config.toml
image_size = 48
crop_scale_min = 0.8
horizontal_flip = true
pixel_unshuffle = 2
blocks_per_level = 2
upsampling = "nearest_conv"
orthogonalizer = "newton_schulz_5"
epochs = 36.2
final_lr_fraction = 0
Rows from block 5 of a small segmentation model, named by matrix and row number. Each number is 200 + 40 x the weight over its row's rms, rounded and kept within 0 to 999. All counts start at 0.
Before each channel's rows are labels from the 100 images, of 14976, where the channel reaches its highest value: "responds to" is what is common among them. Only what is clearly more common there than usual is listed. The data: rendered made-up planets. In brackets: how many of the 100.
# conv: 3x3 conv (model.mid.0.conv.weight, 128x128x3x3, each kernel summed), inputs 0-127

responds to: cracked ice world (49); cloud-covered world (35)
conv.85,209,182,245,236,159,168,170,171,252,184,251,210,226,270,209,257,184,203,185,222,214,132,206,238,179,217,217,207,179,227,233,163,171,233,249,166,197,185,231,229,186,239,292,152,282,141,160,270,176,192,266,192,156,252,245,186,217,207,174,226,171,223,208,152,185,189,275,215,195,211,186,145,198,204,237,113,200,143,165,165,174,224,256,281,137,147,264,197,271,162,215,226,188,158,201,169,158,145,145,283,172,151,268,276,178,186,257,203,244,227,175,176,250,173,247,182,233,259,253,190,189,207,158,120,237,211,213,177

responds to: cloud-covered world (34)
conv.37,169,201,186,223,261,180,106,151,133,237,177,180,193,133,160,216,213,149,272,185,252,193,197,163,209,142,221,163,252,171,202,214,292,264,206,209,209,184,118,170,221,207,192,145,220,145,228,224,82,206,192,164,243,199,125,250,207,169,141,220,162,191,180,193,183,206,209,88,191,206,185,222,188,217,186,241,186,261,194,228,204,227,182,244,248,214,270,167,164,160,226,217,205,137,268,252,213,166,201,155,217,203,258,229,245,164,226,180,251,270,178,185,196,243,159,185,187,123,147,218,210,219,240,238,214,186,162,277

responds to: cracked ice world (32)
conv.8,227,234,229,229,235,244,194,187,246,205,149,223,193,180,258,181,210,188,189,165,181,189,269,166,234,138,202,167,210,167,36,228,234,255,168,202,190,215,199,218,198,155,193,203,186,225,195,179,182,104,147,172,217,206,176,150,200,218,113,232,250,214,206,177,206,163,198,166,252,193,230,262,182,250,143,162,190,168,217,176,160,208,141,182,261,164,222,161,160,213,201,214,199,183,195,131,240,223,158,87,196,201,243,181,263,228,164,236,181,178,224,281,162,232,182,203,183,203,191,236,257,246,256,112,198,196,90,232

responds to: cloud-covered world (42)
conv.61,197,237,249,201,196,243,237,218,245,180,141,210,201,208,248,193,164,230,187,200,253,239,238,153,191,224,177,190,181,199,194,259,274,236,217,193,242,210,166,258,233,251,151,257,156,270,202,241,136,183,204,224,210,148,211,203,219,142,186,242,151,168,254,252,234,205,234,246,202,181,165,315,187,176,229,231,213,241,224,240,283,153,169,178,198,188,259,176,197,225,250,259,161,196,164,157,252,221,95,160,181,167,230,206,301,133,184,133,141,251,194,233,228,190,208,184,136,138,140,226,153,144,190,165,173,196,157,213

responds to: cracked ice world (39); cloud-covered world (39)
conv.29,193,290,232,238,173,149,162,175,271,198,225,239,209,280,253,217,211,250,174,233,176,147,195,225,242,225,206,181,194,153,126,140,164,184,252,137,178,195,258,259,137,187,204,118,206,208,145,269,159,198,202,234,230,184,180,169,191,191,194,211,228,188,163,215,196,283,170,242,194,220,222,223,146,308,156,180,197,217,234,121,221,258,226,233,229,173,205,201,202,159,138,149,228,215,132,172,200,171,265,157,224,158,201,244,186,173,209,216,213,169,188,191,161,194,154,223,102,273,184,275,186,210,217,170,197,157,126,243

responds to: cracked ice world (44)
conv.84,264,194,191,227,202,234,219,200,206,178,196,173,220,207,167,230,199,223,187,196,237,138,181,194,218,211,191,238,212,247,243,201,249,207,183,164,153,163,175,225,156,245,146,229,125,271,265,232,238,285,205,276,191,182,207,238,165,233,206,173,205,218,246,199,128,158,252,213,186,214,224,242,136,232,137,179,239,191,142,190,177,184,210,203,199,198,135,230,230,224,170,215,154,208,227,243,161,320,73,200,198,169,205,234,260,186,185,162,165,141,120,99,233,221,225,208,309,248,185,181,201,217,264,149,208,178,228,170

responds to: half lit (63)
conv.17,237,214,250,267,238,158,216,236,149,205,184,232,229,136,252,192,150,162,261,262,185,192,191,84,253,219,246,222,153,189,185,211,227,236,126,106,266,201,163,248,230,182,189,235,156,197,158,245,129,267,221,160,230,171,160,217,212,202,145,193,200,203,271,195,213,199,232,170,164,152,143,284,271,239,183,181,210,192,169,160,141,193,247,153,220,226,222,157,234,137,174,191,162,133,241,173,207,181,173,155,188,222,185,197,247,192,228,241,220,218,183,190,214,265,133,212,206,172,281,239,191,123,200,197,214,207,136,197

responds to: half lit (53); cracked ice world (52)
conv.16,146,291,141,241,239,223,166,197,197,223,186,224,220,227,185,220,130,188,231,102,156,205,131,173,150,192,165,183,174,215,185,173,219,184,169,346,108,136,190,217,175,226,200,206,153,166,158,201,206,208,180,259,241,147,216,186,154,177,220,259,142,174,194,199,238,141,190,198,170,210,175,149,168,210,272,131,233,216,225,306,214,236,180,209,197,206,156,209,188,215,177,218,156,212,226,166,239,115,178,288,241,178,190,230,171,129,132,178,191,172,201,219,172,184,210,180,245,136,200,204,167,266,170,205,160,219,179,192

responds to: gibbous (53)
conv.122,190,238,221,254,189,245,166,177,150,176,206,196,239,121,206,175,148,225,109,205,246,229,171,207,236,215,147,249,173,221,272,230,180,211,242,131,235,125,200,207,127,216,274,188,215,259,171,195,215,227,173,197,241,226,187,237,244,217,173,268,205,186,225,223,171,231,210,196,245,178,173,235,155,115,177,209,251,190,195,220,122,189,191,240,109,321,249,252,256,209,196,260,224,199,277,180,159,168,163,181,173,224,152,190,250,137,233,189,166,243,119,251,210,183,228,181,170,214,167,181,128,215,168,220,157,204,216,173

responds to: cloud-covered world (34)
conv.31,240,199,191,225,176,162,208,212,248,187,188,109,253,315,209,156,217,151,214,152,152,173,127,176,173,159,106,182,240,166,245,145,151,188,254,260,238,146,193,189,232,181,201,160,248,171,231,279,161,228,164,229,200,237,230,164,162,161,199,225,203,305,211,169,215,166,119,177,243,190,210,214,201,230,211,194,169,141,216,189,186,172,178,256,182,155,211,212,179,187,152,268,246,183,165,273,204,211,203,165,214,165,218,249,86,207,228,214,126,219,218,114,154,192,212,186,152,247,200,172,211,183,199,175,159,195,208,257

responds to: cracked ice world (51); cloud-covered world (35)
conv.92,257,291,212,207,230,95,228,188,255,219,202,193,274,246,178,202,209,179,230,166,135,174,214,184,194,159,197,176,178,199,188,201,200,285,215,121,195,167,202,184,191,244,229,185,266,142,148,221,183,195,204,154,169,269,224,172,215,125,197,189,203,184,183,214,260,167,190,189,230,186,237,168,242,201,240,190,245,162,253,255,83,231,148,167,206,206,290,170,205,232,191,208,217,252,255,226,202,166,246,195,122,247,240,232,234,242,251,190,195,270,236,288,196,250,210,161,105,217,269,188,199,222,183,172,190,167,167,192

responds to: cloud-covered world (33)
conv.33,225,221,152,179,182,152,204,212,127,236,237,213,253,303,207,240,192,139,201,191,251,173,214,149,230,214,262,241,129,200,232,130,162,153,202,222,176,155,217,211,280,271,163,183,231,242,168,194,219,261,138,259,197,168,203,280,212,172,202,123,251,132,227,266,212,231,186,192,190,209,204,239,178,225,205,319,196,175,226,241,265,219,175,209,210,174,223,166,234,255,178,156,159,176,267,260,208,201,210,174,175,160,212,105,224,177,247,178,188,227,182,148,233,194,194,206,168,173,180,212,220,153,191,268,193,138,180,265

responds to: moons: three (54)
conv.47,237,229,251,218,222,187,186,197,166,236,193,232,210,174,221,190,172,147,227,195,46,209,212,246,242,207,219,167,279,200,165,172,268,221,204,168,180,179,224,174,197,237,147,219,209,245,217,238,142,141,135,207,235,175,183,228,211,223,195,215,232,201,153,185,215,179,151,159,170,222,152,297,245,277,240,250,178,236,174,210,211,205,222,155,207,209,172,167,212,193,114,212,197,205,240,252,218,185,226,171,167,264,150,185,242,229,244,158,205,212,183,181,234,256,176,124,192,226,133,184,237,126,234,274,121,285,171,282

responds to: cracked ice world (32)
conv.87,187,213,209,210,173,168,228,188,211,193,240,191,236,200,174,213,256,161,225,218,294,195,206,105,196,214,221,236,181,181,230,143,148,160,261,281,188,235,166,212,225,226,230,123,196,311,214,262,127,224,172,133,180,183,149,184,227,99,242,250,212,275,179,225,211,231,178,209,202,222,188,147,80,223,227,195,293,232,149,194,247,251,212,236,231,176,223,209,201,153,145,188,131,206,237,252,232,232,197,224,258,180,208,211,205,214,221,277,259,222,140,191,136,153,169,239,201,226,197,183,219,227,184,171,208,186,191,198

responds to: cracked ice world (48); cloud-covered world (33)
conv.93,211,206,274,174,214,204,245,204,171,150,241,214,254,166,140,194,232,209,224,179,178,162,279,173,205,219,156,172,171,164,224,160,186,253,166,216,181,171,168,116,176,199,211,199,191,177,277,196,257,221,194,224,191,285,213,240,192,303,227,99,259,191,166,138,147,166,204,209,196,235,220,193,187,253,179,227,231,119,205,186,186,200,129,204,172,253,224,287,206,232,227,161,197,158,235,254,241,178,234,229,171,168,189,154,124,210,190,273,173,184,264,186,193,222,177,257,191,285,240,176,189,218,212,277,216,148,264,267

responds to: cloud-covered world (36)
conv.108,163,244,138,220,219,186,122,226,146,134,154,215,214,212,223,185,260,184,196,179,134,157,200,283,216,228,180,207,184,200,194,138,195,240,220,249,191,146,226,149,245,190,229,197,190,149,171,252,261,154,193,241,286,221,275,217,196,244,241,224,243,208,202,258,163,237,202,196,239,164,210,185,200,175,225,239,225,213,139,261,250,179,204,239,188,271,294,208,224,203,240,223,230,264,251,275,229,139,245,225,187,106,139,250,187,158,195,191,153,210,221,206,129,146,170,210,244,155,253,212,200,222,166,228,248,219,257,252

responds to: cracked ice world (40); cloud-covered world (35)
conv.36,176,266,196,203,245,161,172,193,209,75,195,168,235,178,177,250,213,201,174,230,191,201,164,178,230,202,217,172,154,169,180,126,183,228,191,206,191,169,180,196,116,186,240,205,269,201,182,244,262,174,259,168,187,238,170,315,248,230,176,169,239,234,150,167,166,195,232,109,237,227,200,119,189,261,163,232,247,236,151,162,134,236,153,219,178,194,282,224,226,187,202,221,178,208,210,228,211,219,221,187,192,221,192,189,256,180,224,210,100,252,215,196,160,238,150,192,151,160,208,214,224,216,143,103,209,131,266,155

responds to: moons: three (63); cracked ice world (35)
conv.10,187,140,256,196,130,179,177,189,262,218,211,176,191,272,145,223,243,199,168,244,266,197,170,247,145,233,183,192,227,155,132,179,204,188,184,196,214,233,164,195,214,189,153,155,306,159,196,248,233,212,188,228,183,246,279,154,222,169,236,240,222,258,155,236,177,195,223,197,270,166,176,153,145,211,230,175,204,149,152,271,143,244,206,304,251,138,231,168,239,207,175,250,224,236,214,221,228,179,188,228,185,162,305,287,118,228,205,233,213,179,181,174,168,183,197,166,238,239,204,208,207,275,197,189,154,171,220,148

responds to: cloud-covered world (39)
conv.91,193,160,293,190,208,198,178,133,203,264,233,183,166,227,218,216,236,268,248,156,164,238,250,195,127,235,183,229,184,227,274,264,173,158,157,164,230,220,185,197,213,192,262,220,258,115,166,236,102,172,177,199,208,178,213,214,199,225,158,218,156,202,222,188,225,193,225,228,159,177,194,261,282,135,228,149,228,144,216,182,234,198,193,241,209,147,232,110,201,185,248,268,161,234,159,282,164,160,148,217,218,190,224,192,209,188,194,170,254,175,242,160,184,142,134,156,194,144,193,199,139,130,232,241,188,250,166,253

responds to: cracked ice world (38)
conv.97,197,203,235,230,189,174,120,222,204,251,218,184,172,74,122,245,167,211,177,208,221,145,278,146,193,179,123,175,228,170,184,212,136,189,185,219,158,161,239,226,206,215,242,214,217,201,197,240,212,235,112,185,235,218,212,289,217,272,229,155,136,228,174,209,242,242,251,188,141,204,225,150,239,153,190,199,198,227,221,201,139,249,179,218,211,156,239,183,225,114,221,206,176,150,127,193,186,99,197,198,182,211,139,196,218,182,200,218,248,173,198,206,215,237,123,223,236,217,259,228,243,162,283,194,252,215,149,151

responds to: moons: three (91)
conv.23,191,124,237,216,199,245,214,179,146,173,142,201,222,156,183,162,181,214,191,266,271,191,169,73,261,228,181,221,165,169,212,258,170,172,208,177,258,223,88,219,203,199,194,137,129,207,189,198,165,271,163,224,166,236,256,234,170,224,253,125,227,177,222,165,166,171,182,173,245,236,175,168,181,204,89,178,171,156,299,240,221,162,139,240,166,230,176,167,212,221,182,165,238,159,253,174,257,241,138,176,194,170,203,213,195,195,237,231,170,224,198,152,240,158,224,266,201,170,228,187,184,168,149,213,251,203,179,211

responds to: rings (98)
conv.12,188,246,213,191,219,121,195,193,164,192,194,115,171,176,215,211,142,138,209,201,218,222,137,215,278,180,175,182,191,216,196,232,248,200,121,222,269,184,263,161,205,139,149,280,211,175,218,182,168,159,191,272,247,173,94,194,262,237,95,177,172,249,213,219,217,195,185,157,180,258,173,208,247,204,171,203,192,231,173,116,231,220,213,126,190,226,231,217,203,195,218,167,240,173,257,102,205,171,186,169,237,261,207,156,216,172,192,144,242,210,226,205,220,236,140,198,132,117,254,178,164,187,152,179,181,194,234,240

responds to: moons: three (54); cloud-covered world (39)
conv.69,229,179,246,187,206,194,202,246,196,157,217,208,202,220,208,214,221,218,177,217,190,210,128,124,296,173,287,205,174,130,164,222,202,204,241,199,170,253,185,158,212,175,152,143,248,284,239,206,184,274,219,224,269,224,235,179,189,174,192,200,231,207,145,201,215,240,259,158,225,227,130,233,228,226,92,165,179,137,268,214,232,186,207,220,271,153,166,156,171,165,211,181,174,247,182,160,207,272,185,88,222,233,220,214,164,198,249,201,112,183,209,137,173,170,167,193,160,142,186,248,188,137,211,141,176,200,151,233

responds to: cracked ice world (44)
conv.52,174,216,167,219,212,178,257,179,226,154,212,163,207,195,146,217,227,145,217,137,203,158,238,225,215,229,202,170,248,205,163,275,186,231,177,180,176,173,280,139,131,213,91,193,186,206,230,231,190,127,202,202,218,245,231,185,177,190,261,196,314,231,161,215,237,213,189,150,222,306,222,206,159,231,176,256,202,204,201,220,224,153,128,167,252,196,197,199,156,205,199,125,192,179,215,275,232,268,188,172,193,203,252,142,236,219,233,226,168,176,219,192,210,319,133,201,106,225,241,143,250,161,196,195,227,186,184,220

responds to: cloud-covered world (36)
conv.81,132,195,255,116,127,179,186,207,255,181,224,214,204,195,220,248,228,213,180,240,229,214,144,190,153,259,213,190,179,102,185,172,237,120,262,178,191,205,171,253,211,188,212,185,191,228,188,222,181,223,246,203,228,196,163,254,213,197,211,150,239,182,170,200,141,223,239,150,126,229,193,202,168,221,149,226,226,249,168,147,255,264,207,247,213,165,297,139,208,255,176,239,151,257,221,264,211,180,248,201,203,202,146,261,239,162,226,137,169,258,166,158,167,195,130,194,123,123,196,177,169,221,132,246,209,208,164,141

responds to: cloud-covered world (35)
conv.78,194,173,217,213,202,188,198,161,192,201,201,161,261,155,204,213,240,204,133,176,188,153,177,264,246,184,231,164,269,216,230,184,123,100,218,302,168,260,236,163,185,145,217,174,236,207,246,207,191,119,202,173,270,231,156,231,234,284,141,199,195,241,208,180,209,224,190,209,172,231,196,167,225,106,190,221,192,219,166,166,238,225,198,212,196,210,255,169,184,170,307,252,259,207,249,260,212,209,219,224,185,214,193,187,213,177,192,187,181,175,310,144,106,178,165,151,129,162,263,216,224,158,195,202,156,236,180,244

responds to: rings (60); cloud-covered world (39)
conv.45,193,247,193,207,153,181,214,157,215,255,269,220,174,147,206,230,216,262,172,214,229,214,230,269,183,201,135,202,150,167,218,232,132,182,208,290,191,201,190,251,195,201,265,191,265,166,165,179,307,257,203,224,252,218,220,192,195,247,146,162,204,170,202,221,198,224,177,247,210,164,203,216,223,200,203,179,177,279,212,194,253,162,182,305,231,134,204,230,168,109,258,250,190,202,170,199,138,132,274,245,168,142,177,196,171,178,179,251,191,210,228,222,134,164,103,259,155,178,176,248,165,211,173,203,156,146,182,227

responds to: cloud-covered world (37)
conv.21,203,173,161,260,231,186,198,191,216,168,201,242,288,169,277,222,268,197,214,179,190,205,241,267,197,132,192,240,168,176,171,170,172,252,182,282,204,203,188,181,240,185,229,193,199,223,213,239,238,194,205,248,212,204,224,130,215,226,124,231,188,284,220,192,155,140,198,240,232,217,213,248,113,180,203,185,246,145,108,155,213,122,114,260,160,135,164,198,137,180,276,245,175,178,200,281,204,234,173,167,212,182,232,136,251,278,195,195,175,210,191,260,206,147,164,171,178,168,158,132,195,221,179,179,194,173,168,235

responds to: half lit (63)
conv.30,210,214,199,208,192,104,211,196,192,165,204,231,189,210,125,239,146,266,182,266,210,205,222,170,225,261,223,225,198,123,222,222,178,169,175,153,240,236,240,252,155,255,212,189,236,269,191,235,206,175,153,217,87,197,153,226,168,200,226,227,163,255,149,172,141,129,221,191,175,230,199,177,173,243,163,122,240,241,256,188,250,258,258,298,170,141,206,178,205,187,200,264,114,276,163,225,140,177,253,190,174,176,164,197,157,186,291,149,235,215,117,196,223,217,191,205,211,201,236,203,162,183,209,195,187,196,178,208

responds to: moons: three (88)
conv.25,196,192,234,181,183,139,147,194,250,203,290,180,139,129,160,282,167,194,197,264,180,222,184,175,220,197,185,191,202,127,242,264,219,196,148,203,219,192,217,223,151,255,204,206,228,253,229,251,235,250,136,168,224,217,179,208,216,216,175,169,143,303,176,172,159,175,194,171,159,190,131,230,268,192,183,166,185,256,174,199,189,201,223,223,148,134,185,203,284,73,180,192,199,229,179,166,158,175,235,233,128,215,210,130,182,162,268,221,276,208,192,186,213,180,126,249,200,257,163,239,178,173,211,178,138,165,189,195

responds to: half lit (58); cracked ice world (41)
conv.111,247,169,216,187,246,201,245,182,149,175,133,192,201,172,220,198,204,189,213,209,286,217,251,190,206,163,242,210,236,189,204,197,185,188,235,212,197,212,171,221,158,197,180,153,214,279,210,147,264,245,205,119,244,220,172,218,190,184,114,190,241,136,257,257,136,209,260,250,201,154,227,263,172,219,219,284,210,194,177,185,229,210,186,183,273,166,130,215,164,230,209,199,171,168,193,136,188,288,184,184,161,212,238,123,273,192,173,248,156,262,148,240,195,187,304,206,174,250,162,189,202,169,276,173,141,112,196,233

responds to: moons: three (58)
conv.70,178,135,240,224,219,198,219,247,143,143,280,159,198,100,209,256,194,222,167,178,119,197,176,188,305,211,195,209,197,151,210,209,236,222,90,145,235,163,251,159,158,193,203,211,218,272,252,200,161,155,225,235,245,254,90,208,247,246,173,176,209,270,206,188,211,224,174,178,228,243,134,242,191,200,150,175,173,118,141,133,231,175,184,196,170,221,203,184,238,214,197,260,200,186,195,199,141,233,137,168,165,221,225,179,223,222,211,141,174,185,212,141,212,196,182,122,162,181,175,174,199,149,239,203,147,224,192,196

responds to: half lit (51); cracked ice world (41)
conv.75,251,270,176,270,186,185,201,241,190,202,262,222,237,208,172,209,254,215,185,159,205,177,262,248,157,254,214,269,154,208,198,177,175,218,256,196,192,225,178,205,263,175,192,229,233,260,171,209,263,131,143,216,176,129,216,222,211,143,268,148,235,133,196,253,245,259,238,230,184,283,174,279,113,180,267,207,138,225,189,180,262,243,209,236,218,129,221,145,196,234,218,233,144,231,135,211,218,247,197,237,223,204,187,197,206,177,205,167,164,193,252,197,219,148,181,123,162,160,127,199,183,172,218,236,163,270,173,217

responds to: moons: three (98); rings (70)
conv.102,164,175,197,204,205,184,211,246,176,265,203,130,161,155,182,282,139,195,181,162,244,227,208,129,229,211,228,240,208,169,214,177,193,150,235,222,246,228,125,219,227,159,117,138,176,213,236,176,174,228,182,232,255,183,256,250,217,195,210,122,214,248,155,211,217,154,188,178,244,160,152,262,203,74,220,221,185,178,141,266,287,203,206,178,237,226,249,186,192,179,151,204,158,220,180,209,170,241,129,224,179,223,225,191,167,165,235,188,146,144,208,224,167,211,178,162,278,216,181,166,191,191,194,179,138,329,171,197

responds to: moons: three (84); cloud-covered world (33)
conv.39,275,220,201,184,181,191,175,201,210,205,172,182,209,212,167,198,150,103,183,280,94,157,204,269,224,198,169,184,196,223,229,157,261,239,226,212,173,180,110,252,252,290,184,210,224,221,210,196,218,212,202,223,206,238,231,141,231,161,236,169,254,148,177,214,216,205,225,186,132,237,168,201,175,179,174,173,83,197,225,244,169,226,156,258,223,155,125,192,209,229,166,201,274,227,276,154,258,172,184,206,171,251,236,224,211,183,249,181,156,139,246,170,263,220,228,187,161,237,238,185,258,194,187,187,171,268,189,123

responds to: glowing rim (66); moons: three (53)
conv.56,261,141,219,301,234,145,195,166,138,192,190,113,205,154,155,176,226,134,183,146,226,135,157,117,252,211,209,180,225,174,195,223,250,188,138,277,145,152,182,177,197,159,246,209,234,241,200,233,149,176,187,221,209,176,164,210,221,148,235,188,168,208,208,228,148,199,237,123,231,247,135,267,209,175,233,198,168,191,128,206,241,189,207,197,252,200,261,197,213,181,185,251,230,173,272,194,178,235,179,189,224,170,248,254,231,223,112,207,161,215,203,145,183,206,181,128,186,117,210,254,200,113,199,176,158,204,240,171

responds to: moons: three (82); lava world (33)
conv.3,210,198,194,227,238,207,238,192,165,136,160,270,272,163,137,234,256,206,174,196,108,246,234,200,197,133,125,174,158,226,224,178,177,285,153,291,240,225,203,155,277,208,287,213,222,238,245,203,135,205,181,273,255,206,210,152,176,172,178,157,234,234,240,180,201,160,238,205,156,236,165,270,145,178,215,163,185,174,174,195,208,168,175,295,86,196,166,228,124,195,257,237,211,166,141,217,171,197,232,226,210,207,191,152,229,215,227,236,193,192,229,153,221,171,237,191,233,195,179,179,197,199,237,256,168,168,179,216

responds to: gibbous (59); cracked ice world (39); kind: cloud-covered world (36)
conv.58,227,217,208,183,242,182,207,177,181,194,220,204,154,145,198,183,211,221,172,261,71,199,185,215,247,181,181,188,251,182,150,207,207,256,190,225,197,161,208,203,211,251,138,197,132,237,234,174,198,191,198,265,235,253,208,179,192,246,202,150,171,247,222,201,193,200,235,243,143,189,107,266,252,256,151,275,179,208,183,172,250,134,228,145,212,147,154,233,134,173,176,138,170,189,154,232,165,192,209,171,201,219,193,207,219,193,200,78,165,184,159,242,275,251,217,187,201,279,192,160,258,100,253,201,140,184,184,240

responds to: glowing rim (70)
conv.118,180,245,235,222,257,205,187,147,309,234,251,204,223,205,173,216,204,224,234,214,212,171,235,183,193,200,223,117,247,175,244,229,191,173,246,197,127,173,148,150,143,252,293,136,256,177,138,207,141,228,175,164,187,221,210,200,212,170,249,199,198,200,157,155,244,185,205,120,159,238,242,99,217,223,182,142,245,182,293,238,185,259,173,219,262,138,230,195,193,191,175,202,163,224,234,240,224,179,260,198,199,210,246,252,238,204,298,197,243,237,214,159,182,256,184,253,153,162,219,206,206,170,205,169,182,167,123,184